Rows from block 6 of the denoiser, named by matrix and row number. Rows with one number belong to one attention dimension. Each number is 200 + 40 x the weight over the matrix's rms, rounded and kept within 0 to 999. All counts start at 0.
# q: attention query (model.mid.1.attn.q.weight, 192x192), inputs 96-191
# k: attention key (model.mid.1.attn.k.weight, 192x192), inputs 96-191
q.113,218,221,184,189,172,110,271,166,196,221,222,191,105,269,163,183,230,213,241,199,209,217,268,184,169,209,213,177,261,234,171,196,215,274,240,204,192,209,219,203,196,220,152,194,205,240,169,160,226,194,235,260,229,213,127,227,191,193,224,189,186,167,161,225,208,196,247,198,260,120,188,172,181,205,191,208,126,245,211,242,219,210,201,202,139,217,157,184,168,206,173,242,194,214,267,167
q.114,225,200,196,185,165,268,261,267,193,200,162,216,201,151,214,255,126,224,173,263,242,210,174,107,219,130,151,157,211,235,107,138,155,238,198,199,271,217,183,169,183,212,182,197,228,157,214,268,127,230,239,241,233,214,176,174,200,206,214,179,193,142,279,182,207,172,218,179,144,202,290,211,240,184,164,151,136,223,254,252,183,159,186,205,210,201,171,154,202,190,120,213,306,204,254,110
q.115,189,241,212,222,158,164,147,210,247,212,147,146,113,130,257,246,223,188,145,198,206,235,183,226,236,182,260,231,185,183,160,278,182,168,130,185,209,237,206,125,150,105,249,160,194,209,170,200,167,132,142,197,207,153,187,167,166,213,182,189,224,219,224,218,262,186,217,161,140,266,232,194,150,195,214,191,266,205,155,162,217,202,179,185,179,193,250,174,168,172,197,184,218,270,197,193
q.116,173,196,268,160,230,115,293,212,217,176,227,258,215,214,238,202,218,239,227,223,214,185,175,218,192,148,208,170,275,227,197,195,143,173,175,254,292,147,210,260,223,162,191,168,240,171,180,169,199,188,274,151,202,246,215,150,204,183,197,229,248,194,147,187,195,208,201,235,196,251,226,156,235,197,177,191,214,225,161,186,208,277,273,263,183,209,322,198,188,225,268,92,229,252,224,224
q.117,232,211,200,202,193,141,219,197,140,178,242,163,211,239,167,181,190,177,183,243,187,185,221,197,189,210,184,200,171,202,201,218,278,201,183,178,182,210,263,203,255,256,268,204,234,206,254,267,225,228,204,149,147,191,214,155,194,241,219,202,177,202,211,194,158,256,251,176,205,216,156,222,287,152,161,166,165,193,149,181,220,250,191,192,198,252,168,180,205,253,215,214,190,163,263,204
q.118,154,203,248,197,187,192,145,199,235,279,209,195,136,196,242,234,166,118,201,163,235,206,223,199,181,207,182,179,205,168,221,223,195,253,139,160,204,178,171,241,190,197,185,125,185,195,228,198,181,245,141,178,193,164,249,190,223,250,165,216,201,164,229,167,208,200,164,250,164,178,210,176,233,215,179,268,250,123,216,141,238,197,203,223,218,135,234,176,186,159,174,184,205,254,180,159
q.119,193,169,182,244,205,187,223,197,271,164,222,281,216,234,223,176,193,215,177,140,184,168,133,147,195,238,163,149,223,172,173,213,163,159,275,214,164,134,179,211,236,208,223,166,190,191,254,171,151,241,179,200,230,150,100,177,212,130,215,247,170,262,207,187,184,199,262,192,244,204,235,190,222,190,188,165,167,207,202,187,187,194,275,200,217,193,196,287,206,236,248,223,154,286,145,145
q.120,178,241,163,173,210,226,209,138,254,189,230,174,188,171,198,155,264,183,190,211,251,191,228,96,201,291,201,231,191,183,214,179,250,138,126,184,177,252,203,249,228,172,174,187,167,278,201,254,267,171,184,235,213,220,214,168,181,137,234,231,169,124,184,210,243,121,231,179,214,317,163,231,199,206,205,223,196,220,180,218,194,130,151,186,195,189,160,207,164,230,183,168,167,155,174,272
q.121,236,137,209,181,191,265,253,238,193,293,219,207,200,209,225,232,155,176,205,228,216,183,199,214,261,161,170,185,178,250,175,211,192,228,207,250,231,274,218,200,198,152,261,111,220,174,232,208,188,178,204,218,178,159,184,165,262,141,172,167,127,162,319,201,140,181,193,201,192,249,192,193,207,183,246,186,214,169,145,202,159,225,197,160,179,111,167,199,185,211,243,176,194,209,160,193
q.122,189,237,207,162,206,197,193,154,226,195,159,221,311,94,191,199,216,222,174,154,225,216,179,221,172,164,221,195,214,174,190,144,220,241,181,148,182,337,159,194,221,219,189,207,230,151,167,213,124,144,262,175,159,136,193,229,220,107,149,155,163,218,155,201,131,261,236,195,212,192,260,154,240,189,159,225,161,124,245,213,228,171,263,211,228,135,170,133,157,239,228,183,225,190,215,198
q.123,144,204,292,194,226,170,151,201,221,199,220,190,222,212,232,206,222,274,212,218,194,179,223,246,178,177,209,222,195,174,209,202,203,187,204,270,230,214,201,133,175,123,241,189,240,227,126,193,235,186,189,173,174,175,124,181,226,214,191,212,128,186,201,187,214,222,245,203,169,177,204,207,155,226,227,219,145,196,134,230,211,248,214,124,213,216,286,247,211,230,285,211,191,190,188,198
q.124,150,155,208,235,233,245,120,143,230,192,186,166,171,188,241,199,204,190,139,233,223,224,271,241,229,205,201,227,177,171,201,190,216,271,166,243,216,136,250,189,188,201,169,218,179,136,129,280,261,185,232,206,192,210,210,214,194,213,237,280,182,142,166,163,272,268,131,249,132,210,188,121,218,215,213,205,270,224,190,149,110,267,150,192,194,254,230,198,166,174,206,195,160,224,138,250
q.125,187,180,231,234,234,194,196,283,225,132,167,206,222,292,146,153,231,122,142,165,162,197,220,180,173,218,178,183,217,67,210,99,224,126,170,207,233,218,169,162,191,173,159,134,213,175,217,222,193,159,229,164,231,192,183,134,257,237,197,226,126,230,230,213,241,253,189,231,258,174,158,160,201,205,134,149,240,193,166,216,225,201,162,209,189,192,212,251,190,192,198,211,199,184,299,202
q.126,234,222,158,127,229,139,312,262,195,274,175,273,223,271,186,181,60,197,198,178,194,117,114,100,221,253,211,184,184,162,238,199,174,211,245,193,105,201,165,154,227,241,232,242,228,309,240,199,244,215,159,320,188,210,128,217,228,109,197,203,183,230,230,233,134,203,121,206,235,237,185,224,275,180,230,235,145,215,251,193,182,189,173,172,215,155,206,182,186,172,206,223,225,219,139,139
q.127,231,203,235,241,133,170,209,248,216,181,241,194,169,140,159,245,214,186,241,189,244,208,225,227,176,145,168,190,226,117,237,257,180,244,210,203,207,156,246,203,132,199,271,198,226,206,246,144,253,189,177,146,240,124,213,225,234,193,279,233,240,171,194,225,179,181,281,226,198,205,150,226,200,223,210,143,230,138,149,188,206,177,182,200,181,184,153,206,198,196,196,212,227,194,155,183
q.128,187,274,209,160,244,241,205,198,182,212,231,211,175,229,203,174,170,213,245,207,196,296,115,189,207,237,220,205,253,238,233,245,217,304,209,217,252,197,112,154,247,224,219,211,107,284,255,191,186,252,191,199,283,152,117,170,198,208,149,196,202,229,113,154,147,211,193,156,170,204,173,194,125,251,197,258,158,223,211,233,215,180,271,170,187,232,197,162,191,276,209,224,184,187,205,206
q.129,195,201,164,198,193,190,105,252,133,189,208,162,153,162,247,286,202,170,206,223,221,240,178,247,202,244,195,194,180,231,234,172,260,134,222,154,198,181,292,270,201,265,188,171,177,240,138,230,188,190,206,263,157,189,158,155,154,140,257,172,283,181,89,157,264,225,189,194,210,160,217,154,183,207,162,239,216,151,176,198,186,206,173,175,117,275,244,188,212,125,248,181,235,134,242,140
q.130,200,207,192,267,184,253,176,186,220,276,211,230,203,223,166,189,196,200,165,222,224,111,151,194,207,238,154,136,205,223,162,175,191,220,177,212,199,203,178,202,185,130,239,229,198,204,307,214,160,173,234,220,225,219,289,174,193,175,207,254,188,277,126,126,189,216,221,176,208,240,178,167,185,193,234,196,191,209,192,144,192,195,194,147,203,222,266,179,185,249,181,227,178,234,228,282
q.131,173,138,170,192,243,240,173,195,227,207,184,157,213,228,269,140,206,204,333,236,170,181,217,226,210,165,171,208,163,158,189,238,217,187,159,257,226,209,153,142,171,219,209,285,183,223,107,221,258,130,164,158,186,178,161,146,224,210,202,230,220,215,151,213,165,198,171,225,220,142,230,185,167,230,167,153,240,256,121,212,173,162,299,227,142,149,241,202,270,233,261,165,196,196,198,149
q.132,212,208,140,226,166,149,137,235,170,179,187,206,257,200,232,234,211,154,186,224,179,257,172,194,201,219,166,203,161,173,147,210,148,161,165,126,302,191,191,240,191,242,164,189,241,124,174,176,121,251,182,172,206,195,146,139,180,142,194,181,194,219,143,171,234,102,205,154,219,255,188,199,192,117,132,149,225,192,138,191,207,264,135,225,135,192,196,244,245,185,188,195,191,179,214,238
q.133,282,222,155,171,292,175,132,233,173,252,220,161,124,191,235,195,242,223,118,127,190,209,166,237,172,229,191,254,232,238,172,197,287,233,211,169,239,193,130,223,169,211,237,218,172,222,231,273,249,227,209,205,255,208,200,156,240,205,201,235,161,214,197,216,132,252,164,240,183,228,158,183,217,251,151,166,204,121,193,197,243,99,199,202,204,289,254,226,188,268,258,181,239,199,235,124
q.134,215,158,140,217,206,231,250,228,207,152,183,195,151,227,176,164,218,310,174,220,266,156,187,215,178,223,188,211,204,218,213,218,220,205,241,164,149,158,160,245,228,214,238,157,201,207,169,176,217,176,230,251,215,189,273,165,169,122,166,141,198,190,86,281,144,196,191,214,226,176,221,142,251,139,211,217,155,261,213,226,198,248,223,148,178,204,242,215,192,157,210,233,152,158,204,249
q.135,157,196,165,226,190,220,148,252,131,231,213,262,234,208,250,218,195,181,126,273,187,207,199,254,229,248,237,149,159,158,199,224,246,126,199,163,199,191,204,196,213,238,234,209,204,194,179,197,195,119,223,229,173,218,217,229,238,256,150,215,238,177,251,229,205,284,221,134,221,171,187,238,188,226,165,235,161,247,236,149,264,227,247,232,191,218,136,208,267,221,139,184,213,230,217,251
q.136,157,178,229,205,220,140,136,264,248,122,193,202,238,203,190,230,134,204,173,162,222,179,158,98,290,180,209,247,178,174,264,176,188,182,174,267,208,249,279,255,222,184,184,182,219,207,108,213,145,259,207,267,133,219,255,240,298,86,203,152,218,164,254,243,190,126,270,171,216,218,284,211,161,254,206,229,141,146,248,195,242,207,194,162,223,162,187,249,216,187,162,232,205,197,162,218
q.137,245,208,207,236,168,255,202,175,260,166,222,148,167,233,220,239,214,190,167,236,217,228,240,204,177,246,181,180,183,208,268,178,136,221,163,157,216,289,201,186,250,172,237,253,264,185,244,211,297,255,269,224,237,227,237,136,198,180,216,266,203,243,151,215,165,191,233,162,278,195,203,166,186,216,216,247,120,236,220,136,189,209,190,199,181,249,212,217,259,177,235,145,203,168,203,150
q.138,233,160,169,159,214,157,240,184,168,245,101,243,142,215,142,193,227,173,163,232,167,183,250,214,195,225,264,242,228,211,209,200,180,199,184,197,159,187,171,154,181,183,199,192,199,174,192,130,182,190,182,254,157,130,171,151,184,223,122,154,156,205,219,242,222,187,142,137,170,227,107,197,159,245,147,217,221,189,218,177,208,255,152,225,207,186,192,156,192,133,150,156,242,167,209,202
q.139,198,117,165,158,289,211,195,219,231,238,162,208,147,198,261,204,254,234,271,176,261,147,237,213,191,132,152,152,229,164,185,155,65,173,225,239,179,250,251,253,242,232,184,246,219,234,195,155,226,145,158,193,216,146,241,261,199,257,183,167,174,266,199,133,271,108,157,249,228,244,189,197,205,196,200,105,216,147,192,193,159,231,198,232,222,143,217,147,180,137,117,232,188,202,207,215
q.140,228,184,181,198,218,263,256,233,170,147,195,145,197,179,242,186,146,189,300,177,184,261,171,216,197,152,222,259,224,154,167,168,214,179,184,238,217,308,160,258,159,239,165,237,160,174,212,199,145,153,204,209,170,166,264,207,189,144,194,185,213,222,178,130,179,202,237,237,195,218,188,128,231,200,159,210,253,216,207,208,244,210,155,184,182,261,144,224,210,203,266,138,212,231,213,216
q.141,229,167,212,158,208,220,267,149,249,182,150,304,172,158,174,228,147,133,197,254,131,223,139,198,142,181,206,257,183,248,249,178,135,197,229,297,230,218,216,141,218,177,201,190,255,223,193,290,217,210,173,211,191,198,217,108,180,224,244,200,226,146,179,266,290,229,228,274,189,223,221,258,202,184,252,300,183,95,230,146,224,214,125,141,116,224,201,163,291,246,201,284,249,199,181,88
q.142,192,247,230,270,242,170,65,155,178,120,187,151,179,208,191,162,210,213,163,227,229,168,160,259,149,267,274,225,183,208,117,178,156,254,120,216,237,208,223,201,171,219,257,187,169,171,160,142,228,148,194,168,203,226,172,122,177,186,305,150,185,248,154,157,181,267,245,146,176,190,247,231,158,176,247,221,214,170,150,216,299,204,262,248,225,131,265,124,219,126,252,223,154,169,170,190
q.143,204,282,191,193,83,176,235,198,220,176,176,219,224,227,244,231,180,151,200,233,267,272,126,224,154,210,274,219,202,161,187,154,224,156,277,219,143,177,135,208,228,248,221,172,247,213,143,238,127,220,218,232,206,204,155,175,203,112,148,120,236,212,229,246,255,222,219,117,192,189,239,182,243,208,246,205,184,209,213,139,133,241,174,194,205,220,216,204,239,241,145,196,168,251,222,226
q.144,236,171,271,185,176,172,214,230,191,194,190,238,266,230,187,191,216,167,191,177,190,205,115,250,196,256,158,221,240,209,294,170,120,148,165,222,199,273,164,257,271,198,179,213,128,199,198,98,160,224,127,242,268,254,196,200,196,225,160,188,184,189,212,156,145,172,200,193,216,248,215,110,182,253,214,210,190,225,219,134,183,126,224,242,233,251,195,189,230,267,159,265,202,209,147,209
q.145,146,194,253,166,159,238,199,152,208,218,235,187,165,219,152,154,223,185,169,132,199,174,236,146,276,239,236,161,145,221,224,268,229,180,166,139,232,242,223,228,295,221,257,194,194,258,206,188,204,92,270,169,168,176,257,249,215,261,237,179,245,215,91,178,256,186,270,211,218,218,116,230,151,200,223,189,231,281,184,210,213,176,200,251,231,207,208,143,190,151,226,185,158,213,195,273
q.146,184,170,215,149,243,229,217,147,172,200,252,264,240,227,175,193,194,155,166,257,165,206,225,170,208,175,194,115,195,209,172,136,219,240,243,175,192,162,200,226,214,143,189,216,247,214,202,208,214,146,154,172,167,110,223,152,183,226,210,259,192,219,218,228,186,227,268,249,274,181,164,218,221,273,245,179,214,131,241,196,102,195,278,182,154,234,193,218,158,170,166,212,155,196,256,210
q.147,202,216,144,189,210,160,252,185,261,151,166,186,176,123,156,130,202,181,213,255,184,155,222,151,181,210,136,245,203,150,164,191,288,192,241,225,102,189,231,152,271,181,147,209,185,243,197,231,176,190,178,232,188,203,237,189,154,198,281,178,166,224,167,163,144,175,266,177,162,235,245,186,198,195,241,148,231,214,157,252,230,172,236,241,179,218,181,157,245,199,215,228,109,153,198,224
q.148,295,238,252,220,201,189,103,224,168,215,225,159,243,188,219,198,255,234,216,252,262,257,147,149,174,221,148,149,145,244,209,285,194,202,161,188,163,215,197,206,174,142,118,219,190,190,213,131,200,163,188,184,213,255,209,198,196,213,231,252,222,229,197,153,227,139,223,160,213,142,189,204,208,155,200,203,293,200,170,197,134,160,304,264,230,220,156,181,108,227,139,209,264,241,220,229
k.113,224,183,262,270,182,196,213,195,191,217,226,188,171,142,217,217,177,205,195,162,213,212,194,155,308,239,189,239,142,212,209,189,228,237,170,190,197,202,184,193,202,212,174,190,182,128,317,106,148,279,191,222,250,211,221,218,235,204,197,232,199,214,208,203,223,196,201,238,157,164,189,205,205,223,137,162,172,162,206,188,223,133,168,191,143,144,171,229,156,254,198,203,143,200,240,272
k.114,179,163,239,192,209,250,256,226,256,218,205,230,171,216,279,158,170,273,183,208,224,226,259,205,265,183,226,217,176,175,211,226,225,202,152,220,194,221,174,190,184,178,237,120,198,138,230,149,156,193,216,213,230,139,188,209,199,205,213,257,234,189,241,199,177,262,206,197,202,221,207,155,217,248,246,188,212,162,247,132,203,162,169,264,159,169,236,210,243,160,165,180,171,231,184,109
k.115,214,202,179,167,182,213,193,226,223,230,182,206,243,183,182,127,194,214,198,172,210,214,243,161,147,210,153,218,203,240,285,163,198,196,249,246,161,306,174,167,187,146,219,232,203,251,167,160,137,216,192,190,175,231,238,210,208,233,69,83,217,194,273,182,188,217,236,214,145,195,244,159,169,238,200,252,262,243,213,251,277,227,205,275,281,230,211,257,219,175,190,231,199,147,131,188
k.116,223,220,162,220,230,289,195,232,161,162,131,188,139,218,159,161,152,194,242,225,220,264,154,297,165,218,151,242,185,185,320,264,207,172,171,251,322,202,202,237,121,147,235,241,167,216,138,151,214,194,171,201,210,252,210,173,240,215,165,209,217,174,216,235,211,213,218,168,167,186,196,182,138,161,191,199,226,181,200,145,228,178,196,246,303,187,186,146,227,180,200,214,147,181,258,253
k.117,149,250,129,180,210,199,254,234,285,226,282,244,143,206,219,254,126,250,199,236,187,210,179,195,204,196,202,200,185,217,189,195,218,159,244,195,264,182,177,193,177,193,250,161,210,187,233,121,185,180,219,234,230,169,188,206,235,120,161,338,204,159,278,215,244,189,177,228,241,210,178,288,226,209,72,249,140,200,205,143,141,237,159,177,133,176,190,152,148,168,122,203,154,210,271,233
k.118,254,175,221,155,360,156,245,194,277,140,258,145,194,156,190,166,133,148,205,157,174,209,231,161,276,213,166,263,200,190,214,184,189,235,177,213,204,214,253,283,169,184,174,229,205,219,252,177,177,168,227,181,154,199,193,176,197,268,245,160,203,230,174,198,280,256,237,123,276,204,198,195,171,202,226,173,192,164,160,125,170,144,198,201,155,171,176,224,271,171,147,255,154,242,242,240
k.119,178,218,201,299,208,186,150,153,204,184,193,235,206,294,226,190,165,223,142,167,182,215,162,122,153,200,205,142,238,214,186,134,171,135,217,177,153,177,237,189,172,161,178,167,156,247,160,115,239,258,330,252,262,193,200,154,173,225,245,226,156,276,223,119,175,241,225,163,129,133,234,199,250,190,160,186,246,194,194,200,207,274,275,190,227,270,168,131,237,229,247,132,217,217,179,215
k.120,274,230,120,162,193,172,151,226,189,218,238,233,193,204,157,176,249,203,225,231,168,223,203,161,116,209,202,143,172,245,259,244,181,200,159,131,217,205,189,109,135,273,213,190,209,212,228,188,168,177,187,196,214,132,163,226,153,252,191,198,219,201,140,247,206,202,179,196,211,210,191,184,227,268,183,214,159,214,253,217,209,174,245,174,174,208,227,208,188,190,198,226,158,294,231,196
k.121,216,222,126,140,253,200,313,187,181,127,159,220,223,230,221,193,152,209,222,238,178,196,195,248,237,165,187,244,201,131,263,257,116,67,172,138,153,250,184,297,178,256,146,224,188,239,108,244,180,167,238,177,190,263,217,272,216,178,189,232,153,274,178,152,156,170,160,276,212,207,186,121,218,234,211,166,203,138,142,145,202,211,238,267,133,242,264,241,223,163,210,189,291,164,224,250
k.122,246,216,123,217,141,193,202,221,192,181,184,196,247,175,119,179,179,221,168,207,174,216,227,278,164,188,200,289,238,186,212,222,248,192,185,261,182,249,158,217,125,165,185,167,206,227,227,181,218,163,212,191,257,218,318,186,172,261,151,164,216,240,288,266,182,182,144,226,137,219,193,145,184,236,190,220,218,225,189,214,212,154,149,230,256,213,248,194,265,207,216,202,175,221,214,193
k.123,297,203,196,229,236,166,176,186,158,189,137,194,193,186,175,144,210,192,298,190,212,311,211,177,144,283,191,225,265,216,176,216,169,185,229,211,129,148,225,185,168,165,227,252,202,304,166,183,188,189,162,166,246,191,248,229,233,237,187,181,181,248,255,237,133,182,139,125,180,217,186,215,141,188,290,192,291,137,195,197,164,122,156,193,244,208,180,224,244,198,227,280,274,198,169,238
k.124,147,256,175,157,145,215,224,137,280,181,236,204,144,201,207,186,196,126,187,192,172,174,209,157,289,189,108,260,218,135,185,129,227,146,213,174,193,212,199,176,226,221,191,241,207,242,215,231,191,205,198,190,197,163,186,230,201,193,241,184,219,183,239,182,207,186,189,215,223,207,222,225,197,198,149,218,176,217,250,210,158,197,202,171,197,151,214,230,185,194,217,211,190,183,161,197
k.125,179,214,192,207,230,186,193,216,253,225,196,212,202,247,212,195,153,279,205,176,235,221,216,141,246,193,193,207,221,237,158,165,248,205,183,142,194,199,156,258,233,238,234,101,197,225,174,160,145,217,177,245,207,209,258,137,172,185,270,222,227,191,182,281,184,180,164,239,182,231,184,247,194,253,248,191,96,217,220,197,183,212,290,165,182,208,201,228,181,195,234,207,184,167,222,175
k.126,256,209,234,220,204,149,156,190,146,207,226,261,228,223,160,187,126,193,81,286,207,219,168,152,227,222,213,179,194,212,178,178,232,192,200,205,240,190,201,185,140,86,198,209,156,263,250,190,222,174,222,206,244,204,193,245,206,112,188,112,113,172,185,155,248,236,219,162,249,172,264,102,157,217,214,241,243,239,185,203,181,202,170,210,197,228,189,161,224,217,209,140,179,243,241,232
k.127,165,191,231,202,148,273,152,211,247,224,243,249,188,249,218,195,233,131,224,196,207,202,210,244,210,168,226,273,174,192,201,229,227,213,163,135,121,159,205,191,191,142,138,177,220,165,242,195,233,181,202,193,159,162,163,195,198,281,227,262,178,151,253,140,184,229,219,204,243,219,191,167,185,220,244,238,227,215,172,294,183,174,211,186,212,158,188,175,246,185,133,203,198,136,270,187
k.128,228,136,252,246,258,176,231,158,269,238,169,295,201,218,192,212,176,114,150,186,255,151,195,287,221,170,297,167,206,201,217,213,151,239,189,133,227,182,119,146,235,210,173,229,186,225,178,246,249,153,195,252,238,190,214,264,151,133,164,199,201,165,215,199,257,193,147,137,184,265,176,125,230,225,224,200,190,117,217,167,164,177,217,195,257,144,148,160,228,239,219,189,147,221,182,179
k.129,188,134,176,198,239,232,197,243,256,224,186,105,238,170,255,167,252,158,241,147,219,170,228,148,252,177,90,146,170,246,167,108,254,164,183,168,176,255,183,157,212,240,246,193,261,282,257,203,225,242,106,144,193,214,198,222,199,192,196,179,144,223,236,241,181,251,202,323,214,223,204,225,192,197,180,219,168,228,272,212,204,220,237,188,207,257,186,228,208,221,251,223,236,177,235,173
k.130,120,209,200,202,208,178,247,214,194,147,195,143,150,260,163,239,177,185,178,209,157,120,232,212,119,216,229,142,237,192,247,222,165,280,206,212,153,180,209,217,206,203,154,176,215,170,236,161,178,177,214,214,141,186,274,238,137,249,198,188,165,138,296,198,243,206,196,250,141,190,168,224,179,191,167,164,222,201,193,157,187,215,209,229,262,285,206,236,243,186,266,147,248,187,252,143
k.131,204,205,166,181,203,179,164,126,200,167,237,206,150,195,267,261,219,183,256,122,132,239,220,217,217,217,145,200,191,188,173,257,181,211,177,219,247,136,201,159,194,223,223,224,190,170,109,153,229,173,170,197,242,182,232,212,118,175,190,273,255,159,172,267,253,310,194,286,200,173,228,230,298,191,190,223,174,136,205,196,194,172,231,254,244,182,244,139,109,170,195,242,133,224,207,195
k.132,250,225,210,146,187,216,138,172,257,242,198,206,145,215,224,231,162,171,273,243,216,197,133,199,166,265,211,189,203,176,152,153,219,176,186,234,188,170,215,176,199,195,210,255,215,160,170,245,211,187,253,199,189,218,132,188,172,149,213,177,276,154,173,129,201,204,224,152,241,274,260,220,193,264,199,219,174,207,283,154,157,206,210,143,183,215,237,213,225,105,205,191,234,211,244,283
k.133,165,171,265,230,219,258,193,224,258,116,183,193,151,183,204,206,183,225,171,200,175,210,199,192,242,210,187,222,211,243,213,249,216,171,236,167,258,212,214,266,182,164,227,195,189,194,98,179,214,215,179,214,225,228,173,231,167,198,133,206,162,214,225,264,159,167,283,109,177,156,239,189,183,210,216,202,167,159,232,188,203,273,159,244,154,181,209,222,206,197,224,144,216,171,149,183
k.134,229,255,112,196,232,247,183,199,192,209,243,191,132,147,151,129,168,275,142,283,149,186,144,188,182,195,183,228,209,227,200,209,173,175,191,131,232,215,142,241,238,241,213,238,186,221,168,291,187,260,244,242,213,211,179,194,217,164,139,221,253,213,137,169,226,203,261,206,199,190,168,250,176,179,179,230,157,137,206,233,201,252,250,151,198,161,204,205,213,114,183,196,198,155,159,136
k.135,214,202,282,131,249,234,200,166,224,213,269,269,228,222,188,192,188,235,216,217,290,208,198,147,224,249,169,197,208,136,252,195,155,245,215,227,199,208,237,178,201,219,163,243,207,192,189,226,185,158,226,200,187,215,217,196,146,189,219,231,230,230,159,208,213,118,217,217,220,232,234,245,196,285,182,132,217,159,215,160,266,161,191,185,158,202,182,131,184,242,197,173,256,213,252,144
k.136,250,178,248,186,230,196,196,228,164,202,263,169,193,235,218,215,185,235,181,240,137,122,211,201,203,199,274,149,199,189,214,161,144,246,177,233,221,193,261,228,230,167,161,209,190,210,213,148,212,276,153,149,217,176,142,221,182,200,221,251,223,257,277,190,198,182,205,223,201,132,220,196,157,226,233,160,132,130,207,191,270,199,186,204,206,103,212,247,181,171,141,188,239,156,229,159
k.137,155,244,239,261,195,174,209,241,258,181,220,229,241,289,230,169,226,213,280,267,118,198,157,226,227,192,248,264,249,192,237,217,134,122,263,132,189,262,213,210,188,100,199,145,209,250,196,222,173,176,206,260,191,54,152,235,153,214,173,224,187,244,166,269,225,231,224,158,170,274,211,225,153,254,238,266,204,182,177,233,189,209,167,328,198,232,205,189,184,223,195,178,155,225,175,186
k.138,263,253,175,168,199,239,208,173,226,206,264,194,163,238,196,174,191,236,243,227,134,249,207,228,196,237,150,193,256,134,190,199,188,192,142,154,193,102,216,241,157,246,243,60,181,180,143,182,127,278,110,167,214,220,275,155,173,213,211,207,205,214,180,197,166,185,230,222,186,188,199,263,189,238,224,194,108,135,195,215,136,283,127,188,187,202,241,199,197,214,161,123,146,140,194,223
k.139,260,168,177,190,267,155,184,202,235,231,171,248,246,172,139,96,127,206,210,177,168,182,211,190,183,113,234,205,235,222,199,281,154,204,289,175,272,156,193,161,173,137,77,146,261,244,235,224,199,187,177,158,136,160,191,259,218,258,155,211,233,130,197,171,207,303,187,216,222,180,168,173,138,236,197,167,126,149,113,235,182,223,121,200,119,219,171,208,176,187,137,207,229,166,212,156
k.140,218,246,227,210,176,217,165,242,87,162,164,253,160,225,272,112,254,204,259,186,269,208,197,139,238,159,199,222,205,168,248,230,218,136,150,205,292,187,234,217,163,261,184,188,221,248,212,199,182,179,231,134,192,213,193,249,155,133,152,208,191,229,186,160,179,252,120,163,191,201,216,166,228,239,217,232,252,126,188,257,137,145,269,173,174,222,169,224,203,195,202,193,168,181,161,198
k.141,229,214,207,123,197,102,174,248,191,116,282,239,228,245,163,159,270,214,183,184,234,254,191,218,250,222,171,200,203,226,242,254,276,161,180,263,210,240,153,270,187,174,204,229,202,240,201,199,221,210,173,207,202,168,180,163,229,217,161,249,231,299,163,184,186,239,194,258,164,191,283,183,208,196,221,236,240,211,181,209,189,158,208,195,175,246,158,205,218,211,247,187,202,225,214,224
k.142,97,160,181,189,201,205,237,229,143,198,215,145,186,247,212,315,214,113,195,160,186,253,194,277,245,187,190,219,203,221,223,173,185,217,182,177,238,154,174,160,171,232,205,246,152,221,176,122,271,122,200,252,230,162,175,201,225,295,196,201,225,227,194,218,177,162,159,156,175,199,184,207,199,192,211,261,250,174,165,220,211,179,172,267,178,162,211,146,198,169,244,236,230,235,199,221
k.143,327,229,207,157,186,228,241,242,218,210,179,166,262,250,234,182,149,253,139,267,309,201,181,199,210,122,153,135,187,210,237,199,234,167,233,176,226,207,128,181,219,177,278,188,157,215,268,201,226,295,203,191,184,211,236,157,228,216,226,351,161,233,186,199,165,223,231,184,229,171,200,179,238,192,235,155,173,188,189,143,194,275,216,150,178,212,209,126,227,242,249,172,205,240,283,179
k.144,261,174,151,165,203,232,189,191,228,246,189,219,236,223,189,189,151,228,165,205,127,104,174,129,224,283,259,169,213,272,230,280,142,188,157,217,147,243,190,238,210,253,211,195,163,193,295,204,186,183,221,203,177,252,178,177,207,175,170,221,158,233,144,175,218,180,208,222,192,220,262,167,290,172,169,231,258,168,159,177,260,228,201,246,187,184,236,207,231,181,203,133,241,199,163,198
k.145,122,236,191,254,228,217,253,159,241,146,177,170,164,291,220,250,211,192,200,215,187,136,193,249,176,271,252,244,145,154,216,202,171,202,186,209,284,279,255,238,189,205,235,169,267,237,124,127,209,174,185,174,258,187,231,210,262,171,187,153,258,219,252,171,176,186,205,192,100,172,246,219,230,130,185,186,157,156,238,163,190,168,214,267,238,249,214,268,207,201,194,267,248,222,182,138
k.146,184,200,219,188,263,171,196,162,227,235,165,197,193,190,229,169,229,252,266,229,202,186,167,255,265,286,163,144,175,150,177,219,179,103,155,215,230,193,244,210,200,129,306,137,169,194,212,221,124,180,211,280,199,199,218,190,231,190,202,227,147,230,257,219,86,168,126,225,227,266,215,176,234,173,185,191,142,184,240,172,254,125,139,170,235,165,222,216,194,155,226,212,149,213,205,121
k.147,199,211,198,209,247,117,173,244,189,196,182,206,157,164,127,183,200,229,185,163,184,209,227,202,208,122,186,192,151,115,123,270,211,256,232,220,244,203,129,200,220,202,194,185,177,164,173,193,190,211,149,130,209,175,178,164,162,239,201,240,188,193,237,252,274,206,163,199,213,215,187,136,222,116,276,211,283,184,192,233,251,216,178,257,236,285,151,238,237,219,269,203,187,186,191,232
k.148,263,236,226,167,286,271,219,266,226,281,220,178,134,206,143,165,124,185,230,185,169,152,164,144,235,180,147,187,226,219,241,235,235,231,176,177,235,181,238,189,111,202,155,199,215,211,196,208,189,224,201,159,222,193,168,216,192,183,164,146,152,204,253,228,190,160,230,257,214,150,158,244,177,146,233,248,264,209,226,250,161,250,209,224,264,177,200,187,183,207,240,210,181,250,181,158